{"arch": "res2net", "model": "image classifier", "dataset": "drawn branching plants", "train_examples": 145000, "image_size": 24, "crop_scale_min": 1, "horizontal_flip": false, "translate": 0.12, "color_jitter": 0.2, "targets": ["branching", "foliage"], "num_classes": [2, 6], "norm": "batchnorm", "activation": "elu", "depths": [6, 6], "kernel_size": 3, "stem": "single", "widths": [160, 272], "label_smoothing": 0.2, "loss": "cross_entropy", "init": "trunc_normal_002", "optimizer": "soap", "beta2": 0.99, "lr": 0.0036, "beta1": 0.9, "shampoo_beta": 0.99, "eps": 1e-08, "precondition_frequency": 32, "max_precond_dim": 1536, "merge_dims": true, "one_sided": false, "adamw_lr_other_params": 0.0027, "grad_clip": 3.0, "steps": 5600, "batch_size": 384, "epochs": 14.8, "lr_schedule": "cosine", "final_lr_fraction": 0.1, "warmup_steps": 280, "weight_decay": 0.1, "adamw_weight_decay_other_params": 0.05}
Rows from block 7, named by matrix and row number. Each number is 128 + 24 x the weight over its row's rms, rounded and kept within 0 to 255. All counts start at 0. Numbers have three digits each. After the name is the row's rms in percent of the matrix's.
# mid20: scale 3 3x3 conv (model.blocks.7.mid.2.0.weight, 68x68x3x3), inputs 45-49, a 3x3 kernel for each
mid20.0 096:096155113123107125148090099132128140132120114104118101136134122179132136122158152111147106097169131115105128080154135152168124151157109
mid20.1 114:161127114132143135156081119112079163124124126128102121110106142160144135114110116114127134115145129120163073053157148136145102088144163
mid20.2 117:115111131121139139120107112107092112174121127130088146108155112127137159123142151144142154129123176133067118098147161144094139141154112
mid20.3 084:122141085145104122155161129101141165096135140140098123157138141108105133110144122134137129105140102118130134159155132134111130121166166
mid20.4 093:114075142153120106149089184142135160149142148124136102100136118104132106104133145105157130091157121148128122127105140138170111138127121
mid20.5 102:147129133114136116101156116121146132144151110064139150134140162082095130142125095139122152176084134129137136123115151159141129132136132
mid20.6 097:157150168066103119186097091135159111108118106124148092142170174103099146146153126139109133101131123113174132144121119102102157154147128
mid20.7 091:115136119157180163141130122151171147114119150129096129086123106120137081093147171105123140129114109147128123100096143095091120149095129
mid20.8 089:087136107140119116104103099132104135128148102119120125149093125145133139139153075151127120102117132116141129095138136126169127112111119
mid20.9 111:108157152113086151081133156149119110131206162136151113115138124172143150120138133126136135128129134132107131134156126124130102166089120
mid20.10 113:108139154114140112144102145125104156105166114125167151145161113094151117130109102117139146115113117136137163118127129086146104178147136
mid20.11 109:137136107124137125147077133157147123109107134132109097123110112124116170136152099121132080108121165131127127106158090142130101142081140
mid20.12 093:113152143128081173112108096126125110118140150134128153130171097129147116145123126163135108105126128172120129160133137104113106153153156
mid20.13 102:134152120099122141141129117116169095132177160108114152107162117131132135118142130099115099141131131129132124115140142149104142124118099
mid20.14 089:136135120162152100109102161113157144088139130155149082101140142119107103146158108125135144193105124149145077125109111125146158122077095
mid20.15 114:139144131127111105120133135089121107143148154105149144108102124188129124169112122141103131122130118101117193122124110129101124156137160
mid20.16 102:145137081142114148096133149148098105150123081080128142175086103117125110140107122148107123148087159074133158112116177172155106092151176
mid20.17 103:152132155175071142136182144128125132132140112108127120118104151112167111123137163113146131144111115137154086104102116130140164113104124
mid20.18 103:116135141130140124136145120116128172127143139124107183132070135191131117137140114116142132166112111125130158131145155120140114107124150
mid20.19 097:121118164146102087128087087121100104083155098149121139136129156108087142144056144129113135153174128094110126138115136123139131106126139
mid20.20 097:130104127108110152145145116147173086150129141125142117144142105157109104149140102142109107173117121121106146156108159132139125137128104
mid20.21 087:144113133144141133098123144183107146115136130120120147123108104108115135144116123145142117144110121107147137168148097136118123161135143
mid20.22 121:143123103166098132129122109132151132110129111152088130149105143134143144110111143109110177127136119101158122095198137097123125122130123
mid20.23 096:100144168140123148130091103127101094100117099134120126171115119106134123162108158158133141133137113100119101166099123070081107111121135
mid20.24 100:148098121114140139105166104112156119099134082139140152178162125148091125082136105126126145131124140135167140127118102133125150123131109
mid20.25 094:108123135092163140096105137129163050134131124144107096121095098106093125110163112133130103182111113133114130124126102152109154113129130
mid20.26 094:170144142172112097130110143117136150140122116128164115126139133100127140097113139147139137140172116162174087141124154151174100124119127
mid20.27 112:133153143145122142121132139078127139113160109129117158096134149131128131136114136114166117127123143134153108090166098155114118128136136
mid20.28 101:120148119086158106116129109150096091117123116170118103151103153144148132123109116120132135125107144151143151158094148104133141170059130
mid20.29 091:110135122107148156156127132144152127148097139193130104144145171150124147122133180090108118130141125136131120169075131126157117141134144
mid20.30 091:127125132097131107130107109139166124168160150128096122118113129090101146116139116133119169156173089140113136142143120143139129145101120
mid20.31 109:145090165170132102157118128159133105105107123110141140103119140113161089100145125142157156116155151146154126159115132118110162109166164
mid20.32 098:115121137127121124113140156125094150130177080112134127127149114127136125129121162134133130110080125098148141119162133153160191116105132
mid20.33 098:094167101147130127142145131167118125117110154097154156144108134175119115119110153148139102112127143112132062158103140117120117121145108
mid20.34 091:163164157192094138131159136130137092127151126109137096119155123111115157124113157152164133102128150145149144126157121128134121173123128
mid20.35 098:100155146085152145120119125099142126121129155164086133115162100168129132109160116120116129122128146130102146141143107131122124098167138
mid20.36 100:136089147158161142107113142129145108115125132127119144159112113112103147147175089151125153135124106116144143086104147184159132122101147
mid20.37 090:163124115126086145133185125110122158137148145137140128124112161118149124122107170136136108149106128163115097142133119165166134125103108
mid20.38 097:170098161119048097150122077127123114166092100159092090109099158127131137124098171103114186184116131081154158140111131133134107145123152
mid20.39 097:147150116133122127133143105121209112178110162130089151144126101155175131151142126120123148136152098133112150137091163095148149114146127
mid20.40 096:116126116118133121091096126133099093181172131113134129135082123129117098132129138136130127097155138139097152149143129152123163158083130
mid20.41 091:169150115133134159150117155075144123126159151146101095100143117138110099076160122123156093126121064146130102123168103147122148125138094
mid20.42 090:134126102147122118120147153156123108128154124126110121165112120133137112116119111119141132150121124166166134149110110142123174167142086
mid20.43 087:115119127144134121092119146149154114154139109113193095111160144081137100126163126127163137149113122112139187144142129116117165137103126
mid20.44 102:110089168107090139108118123167137082137104108169151116116138111134124149143150132129138138102113115155140103173118115115131108116120152
mid20.45 110:205097138065185136097138123165145124098064115117133120093109132117135078148168122153171098133150121122120110158109131151119143099131122
mid20.46 102:147142108117139105137127138125135123150136185118138136156136133120105158088072127106141099064174132131104126145094180133143104173144142
mid20.47 089:172153111158161132130095139145154127092125150157077109145166122087134132126125118108150109131123133175140138136099177159146132071136113
mid20.48 099:145150157165094099147116145069161146125155166136116117092124139136102102120063142113112147123127131166148087126134119101113141105156121
mid20.49 096:101125165108139132103158069128150078138142111133068173146133150110153149126159106135108152122175101118107111114144104129134053141151163
mid20.50 096:100110122165147072129118120112193129112104119168156141119128158097149148144165080114123149109128117129174124127154153124115133138133123
mid20.51 102:149152127136111142119128134105124126136134108122131073149113129110177092110118128115154134137107119149155077145147133117120086126116094
mid20.52 098:149144160107105130140119115130101146173157132116088116136131107180133121141159140116090109136106122104118089144135114124112172105107147
mid20.53 101:122139117130114141114123128128144169111113148106196121085119147103162087155120127094149124120167121116158093103103146123126116134161096
mid20.54 111:129129174104128090128134117108136121146135113119134128126156147120143190112089129124150078137136109082110167133091159098113090146105136
mid20.55 098:117108145096135120109193132095138087130142119145104130161144124116143125142118118175112121124142187159060091093117165116095128143078163
mid20.56 108:160127134140145095144124148123108099126111148145113150120073097133118135142142156120103120114118098149110171114119099120145145101121113
mid20.57 109:109115072144158099158143112168142137144099141118133061151148108111106139099108118138120123138112150122123135115108142112157137114155134
mid20.58 114:122115134112156150115082140125092176084101137138135156124128149127138085198084126117134123127154142122128156148131145092129181144155156
mid20.59 097:129147179099119120128126091129155141121131123149135088107110138167148133128105157105129133080120123102119106114097144166122097106100155
mid20.60 097:132149106145081142168140144122103119105151164127114162163126176161155143100085133158138137131135141146170115126145124124101130134155130
mid20.61 090:128127186120132132112117106132126114124160115153137099114116121149148129143095148139152124160138108110144119162176082142128126120138123
mid20.62 101:127103090142182145119114121118111124109121080148144138111126103128117149116140140110122123095099129133141162088154133123110112124122142
mid20.63 096:136105133141113089127130115088162137175112106147116121123109133096129149126165148129156122126117138134126159122113153147115137150111132
mid20.64 120:141129152093147099119123121173151063144104074069147147162141130109121119099168126113119139120111093089142110149146131167068119108148146
mid20.65 095:146120108134123162150121123131175138147122112112104105075125105141111134096146115159121107120131141121076134117150133139140135134123130
mid20.66 100:094114143170115134107118157142170145132115145112086133116197128155182126108120122117189108084114108128115146131148091156125143152144141
mid20.67 101:111110155127145135132130172173140093097086138165131102145130132127108117132125144118140135129115113143146080186112113094100153101121070